python train.py --encoder_arch="transformer" --encoder_norm_position="pre" --encoder_activation="gelu" --encoder_layers=8 --text_encoder_parallel_block=false --residual_init="scaled_by_depth" --adamw_weight_decay_other_params=0.01
Rows from block 3 of the audio encoder of a small contrastive audio-text model, named by matrix and row number. Rows with one number within an expert belong to one neuron, the router's apart. Each number is 50 + 10 x the weight over its row's rms, rounded and kept within 0 to 99. All counts start at 0. After the name is the row's rms in percent of the matrix's.
Before each expert's rows are labels from the 100 clips, of 14848, where the router gives the expert most weight on average: "peak on" is the class under the peak. Only what is clearly more common there than usual is listed. The data: phrases spoken by 400 fixed synthetic voices. In brackets: how many of the 100.
# router: router (encoder.blocks.3.mlp.router.weight, 32x192, trained with AdamW), inputs 0-95
# up: expert up (encoder.blocks.3.mlp.up, 32x384x192), inputs 0-95
# down: expert down (encoder.blocks.3.mlp.down, 32x192x384, transposed), outputs 0-95

# expert 5
peak on: /æ/ (93)
router.5 101:44 47 46 27 54 32 40 51 57 63 41 51 32 52 52 44 58 35 31 44 47 59 40 49 50 42 62 40 60 43 44 45 56 29 54 55 49 49 74 35 47 47 65 47 66 47 57 59 44 49 59 48 57 62 62 41 57 55 47 47 69 57 50 46 52 47 34 68 67 49 48 49 47 72 56 56 48 51 29 57 48 61 61 51 46 43 51 59 66 48 60 50 52 50 73 41
up.0 102:53 64 36 50 43 45 53 45 53 44 48 61 45 27 46 66 51 64 33 47 41 62 38 60 66 44 70 53 53 38 57 55 51 40 46 48 30 44 34 46 55 70 50 50 33 58 39 41 38 42 44 52 40 68 56 66 50 52 54 56 60 61 40 44 56 59 40 50 49 54 51 38 50 57 54 55 49 41 61 45 53 29 58 64 52 30 46 53 53 49 36 60 53 44 45 41
down.0 102:63 66 57 67 67 45 69 56 52 43 66 50 62 36 57 42 55 66 44 50 59 49 44 43 48 47 38 58 39 45 37 47 61 57 47 68 60 62 55 65 62 53 36 52 51 57 41 56 55 56 46 33 43 58 60 52 59 36 42 70 59 42 51 38 46 55 46 54 52 41 57 45 59 49 60 59 43 53 53 32 69 58 39 47 50 55 43 51 39 62 58 53 47 58 62 46
up.1 109:42 45 56 52 31 73 62 67 60 65 56 46 54 49 59 53 40 59 54 62 44 43 57 38 59 48 51 36 63 32 58 50 53 33 76 42 50 44 54 66 47 45 56 49 53 56 47 34 41 56 38 52 49 46 45 39 52 45 61 54 43 51 41 44 42 58 44 49 44 58 38 50 54 62 41 73 63 41 51 59 53 46 32 31 39 41 54 46 42 51 51 72 59 35 61 49
down.1 102:38 41 65 55 51 35 61 68 42 54 46 52 51 39 50 49 59 46 59 48 53 50 54 71 40 48 51 33 53 39 44 53 48 52 49 69 42 47 42 27 47 55 44 68 48 47 40 51 52 30 50 47 53 55 44 52 48 50 48 41 51 63 79 41 42 48 47 34 54 49 47 46 40 30 38 42 35 27 44 56 46 71 46 41 38 46 62 42 49 51 36 48 47 69 41 34
up.2 099:58 55 61 49 39 49 62 56 34 46 49 60 46 43 44 42 35 46 57 33 68 50 55 35 61 48 50 58 51 48 44 59 60 58 49 21 39 39 34 55 59 66 31 52 40 50 49 45 57 39 41 52 55 35 44 48 72 50 54 65 37 65 50 42 59 32 57 57 39 49 62 51 48 45 57 54 69 52 43 37 36 43 63 62 51 61 63 50 62 42 59 33 45 39 41 60
down.2 093:64 29 47 36 68 46 41 39 59 45 44 49 46 73 56 69 53 53 36 40 46 52 47 67 52 39 34 46 47 66 58 34 50 52 49 61 50 66 38 38 54 50 52 62 54 54 66 35 44 58 51 55 52 33 47 51 26 41 42 42 49 28 58 59 49 51 26 35 45 59 37 48 57 57 40 47 50 82 60 68 44 35 53 45 53 24 30 51 54 49 63 57 52 47 60 63

# expert 16
peak on: silence (96)
router.16 088:43 54 54 59 54 50 62 64 31 56 48 38 55 46 44 48 55 62 53 35 50 49 63 44 54 61 43 50 63 38 36 44 42 49 35 46 67 47 76 47 54 49 60 47 40 66 25 57 30 47 47 63 47 45 58 30 35 25 50 54 42 59 34 50 42 52 79 74 50 51 55 37 59 60 45 63 47 47 49 32 27 45 55 50 52 48 37 52 48 37 51 49 59 52 64 55
up.0 069:49 44 52 66 47 59 28 48 38 43 39 60 27 55 40 50 42 53 47 51 53 50 52 62 49 55 45 50 52 57 58 53 62 52 58 62 56 35 32 55 44 55 46 20 45 63 49 43 58 40 50 60 52 38 44 52 40 54 52 31 40 48 42 64 45 45 42 48 49 41 38 76 48 38 43 42 42 52 63 57 53 45 31 34 52 59 54 71 30 45 55 57 46 56 57 78
down.0 077:58 47 43 50 51 41 42 28 31 44 35 49 50 57 42 50 54 41 35 40 41 63 58 58 61 57 44 66 61 57 57 64 65 60 50 47 49 52 57 61 36 67 53 47 55 50 63 51 71 41 56 36 55 58 53 46 48 68 50 56 50 65 32 55 59 56 53 57 59 47 67 57 53 59 58 50 48 53 79 40 47 40 55 60 48 47 44 63 63 52 55 31 62 47 72 48
up.1 135:42 52 44 53 41 33 40 42 39 37 32 58 72 51 40 34 68 53 48 47 53 57 56 66 56 33 59 47 63 47 49 50 52 73 36 46 53 51 44 55 36 57 73 42 68 62 41 54 70 51 49 56 55 47 69 52 54 42 57 55 54 57 53 47 53 45 54 58 54 43 51 50 39 37 54 52 64 65 52 37 51 45 57 46 65 49 51 33 40 55 63 42 70 36 49 52
down.1 131:76 57 67 54 50 70 53 53 54 68 35 37 37 54 53 47 53 50 58 40 46 53 53 56 66 41 81 59 65 74 72 51 57 58 35 48 62 57 47 54 44 42 38 49 38 55 68 61 45 48 53 64 40 50 40 53 57 46 54 58 33 65 52 74 52 58 46 60 30 64 53 39 63 48 48 67 60 50 27 53 55 32 50 48 38 50 45 53 53 46 41 51 62 37 60 27
up.2 101:58 59 36 37 53 67 55 30 67 33 66 58 53 43 52 32 58 69 48 41 45 47 63 50 54 46 57 63 41 49 36 46 47 54 36 50 59 45 32 75 54 60 66 53 49 49 48 52 70 42 34 42 58 44 63 33 70 45 42 53 53 74 47 51 48 56 42 49 63 49 46 46 44 45 52 56 49 56 40 46 59 60 50 41 40 60 60 55 51 65 56 31 62 51 36 42
down.2 099:48 49 53 80 45 49 44 46 32 48 56 31 52 42 39 64 55 60 39 40 56 67 47 46 57 33 28 35 51 57 71 35 63 61 38 50 63 47 44 50 45 31 30 45 41 36 38 49 48 50 51 48 50 36 57 53 67 50 52 47 34 42 51 42 62 53 45 50 56 46 52 55 49 40 47 61 56 40 44 44 43 37 37 65 60 57 45 53 52 65 49 62 50 67 62 42

# expert 30
peak on: /p/ (46)
router.30 101:55 33 34 55 38 34 41 44 61 67 62 46 26 32 50 55 59 30 46 50 42 43 56 47 46 42 66 31 60 38 41 53 62 61 46 57 37 55 49 51 46 61 71 52 59 48 75 32 50 54 44 51 51 43 60 49 50 53 42 33 43 51 46 74 48 55 55 50 61 64 33 47 42 63 46 29 51 43 39 37 34 47 56 54 55 42 48 49 63 33 57 53 62 59 46 36
up.0 101:47 58 52 55 44 72 60 44 39 65 62 47 33 57 48 44 44 25 52 49 53 37 37 36 38 49 50 73 39 54 27 39 43 58 41 53 49 39 52 55 43 62 46 44 57 44 59 33 58 55 47 70 44 64 50 43 46 50 52 54 69 56 46 46 69 58 37 65 41 46 54 46 47 52 26 50 54 58 52 54 70 52 44 52 44 56 49 48 75 44 40 55 32 37 48 48
down.0 103:51 57 41 42 48 41 44 57 56 48 51 50 45 39 56 55 50 58 29 41 58 38 37 61 50 41 58 51 51 51 45 72 47 50 62 57 51 43 56 62 60 39 38 55 52 58 43 66 50 26 46 56 47 48 38 55 69 67 52 64 17 57 46 60 75 46 54 51 41 61 61 45 57 50 60 55 53 52 58 50 59 61 51 70 49 60 53 49 34 44 32 45 45 53 41 51
up.1 090:48 39 28 18 44 41 49 55 61 59 61 52 24 52 57 46 49 48 50 50 32 52 48 46 65 25 64 57 37 64 63 51 35 63 55 32 38 53 53 40 70 50 56 66 47 46 48 56 43 43 45 59 69 53 64 60 33 53 50 54 59 36 56 51 44 43 57 71 42 62 52 65 52 44 61 62 57 66 35 47 45 44 49 37 28 57 59 69 51 51 57 40 54 43 51 57
down.1 092:45 68 39 67 62 56 56 29 47 42 54 43 50 55 52 68 49 27 55 47 64 63 43 59 44 50 46 36 47 55 54 45 48 50 54 56 57 45 58 44 49 45 44 43 34 63 62 49 49 58 46 51 38 53 38 50 61 58 50 47 53 41 42 28 58 52 36 44 37 44 30 47 47 47 41 45 40 69 47 63 50 46 50 39 47 46 49 51 62 56 43 49 48 37 40 61
up.2 096:56 44 42 45 49 30 49 43 38 49 44 70 51 48 61 37 57 24 34 59 53 56 50 54 41 50 48 47 58 46 44 57 71 47 47 35 48 47 41 56 38 48 47 48 52 41 38 43 56 58 57 31 36 44 57 65 53 62 26 44 44 50 51 52 34 43 51 50 37 75 53 50 62 79 47 63 53 58 41 51 71 59 70 44 51 67 44 58 56 57 62 32 35 45 47 50
down.2 096:54 54 56 47 63 72 30 51 51 38 59 59 62 49 56 61 50 52 47 39 50 34 64 41 60 31 33 61 56 53 24 47 48 52 47 60 44 55 65 42 77 52 42 52 60 40 56 53 67 39 60 42 48 34 54 61 44 55 57 50 51 44 46 62 41 39 43 71 66 42 38 64 44 46 57 71 49 56 55 47 37 37 34 51 58 37 59 46 44 58 33 51 37 69 44 47

# expert 8
peak on: /ɔ/ (53); /oʊ/ (40)
router.8 105:58 55 54 62 34 53 52 57 41 53 49 45 43 49 60 50 60 54 32 56 60 42 52 53 24 62 33 47 34 45 36 51 53 48 52 44 40 45 59 48 51 67 57 53 53 46 67 51 44 46 51 55 42 54 51 58 28 40 55 53 67 45 47 39 56 81 47 52 37 67 49 55 51 51 58 39 47 57 59 47 50 32 39 78 35 52 37 47 41 48 33 61 42 44 34 45
up.0 102:58 51 58 71 34 58 68 44 49 50 40 47 54 46 49 57 43 60 60 58 60 55 45 58 51 61 44 65 54 46 47 52 53 32 52 48 35 58 31 65 52 56 57 55 50 52 66 45 48 45 37 45 45 55 55 47 56 42 60 42 40 51 38 68 48 33 58 36 28 60 54 53 53 48 58 49 53 44 57 53 63 52 34 50 69 32 46 21 48 53 65 39 62 55 30 61
down.0 108:65 37 40 58 61 54 45 48 53 51 44 59 33 52 60 51 68 52 53 47 57 38 48 55 36 43 59 40 64 41 56 45 67 67 57 28 58 66 62 28 40 32 55 54 42 46 54 43 68 54 53 49 41 52 65 38 51 45 47 51 45 43 47 59 56 51 59 59 51 48 41 46 56 47 39 55 56 49 53 52 40 31 45 52 50 69 54 48 45 62 34 62 41 58 62 40
up.1 080:49 54 71 57 59 52 59 42 58 49 44 49 51 56 61 54 58 24 48 53 52 66 48 44 53 38 58 50 41 60 59 48 52 56 62 55 75 55 43 68 60 47 35 48 50 38 48 39 50 52 44 38 33 57 63 55 72 52 41 48 60 40 51 68 60 58 63 50 49 39 56 47 43 43 58 51 51 44 55 38 39 75 53 53 51 49 51 54 59 55 35 33 58 70 50 32
down.1 096:50 46 43 58 33 56 63 43 34 31 58 54 53 51 32 50 60 41 47 55 74 52 35 42 63 54 53 40 56 51 34 50 64 45 55 24 46 40 46 47 48 35 48 49 50 50 48 57 44 52 39 55 53 43 50 56 44 60 60 70 66 71 45 45 37 42 35 60 47 54 43 59 54 62 65 26 28 50 46 39 43 31 55 39 46 44 65 62 60 53 66 56 33 44 45 31
up.2 092:54 39 59 46 52 54 52 53 44 44 58 41 42 35 51 51 54 62 54 52 55 57 54 48 44 41 60 70 56 62 53 55 57 24 46 47 41 58 39 61 61 67 44 50 42 53 55 68 62 53 62 65 56 32 41 47 56 46 54 64 57 48 37 49 62 55 54 41 45 54 43 36 34 43 48 56 41 41 69 31 66 40 57 51 61 61 27 34 46 44 63 47 48 45 47 38
down.2 101:50 45 62 34 49 67 40 42 51 54 62 67 64 43 58 47 38 57 63 52 48 54 56 57 42 46 53 59 51 66 62 63 43 47 38 61 53 50 52 33 50 49 49 50 55 46 66 26 49 57 52 55 67 54 47 43 58 44 40 47 57 45 60 50 58 60 48 57 56 62 62 41 66 47 47 76 62 57 42 59 60 58 55 64 57 55 34 44 36 44 42 49 40 61 35 45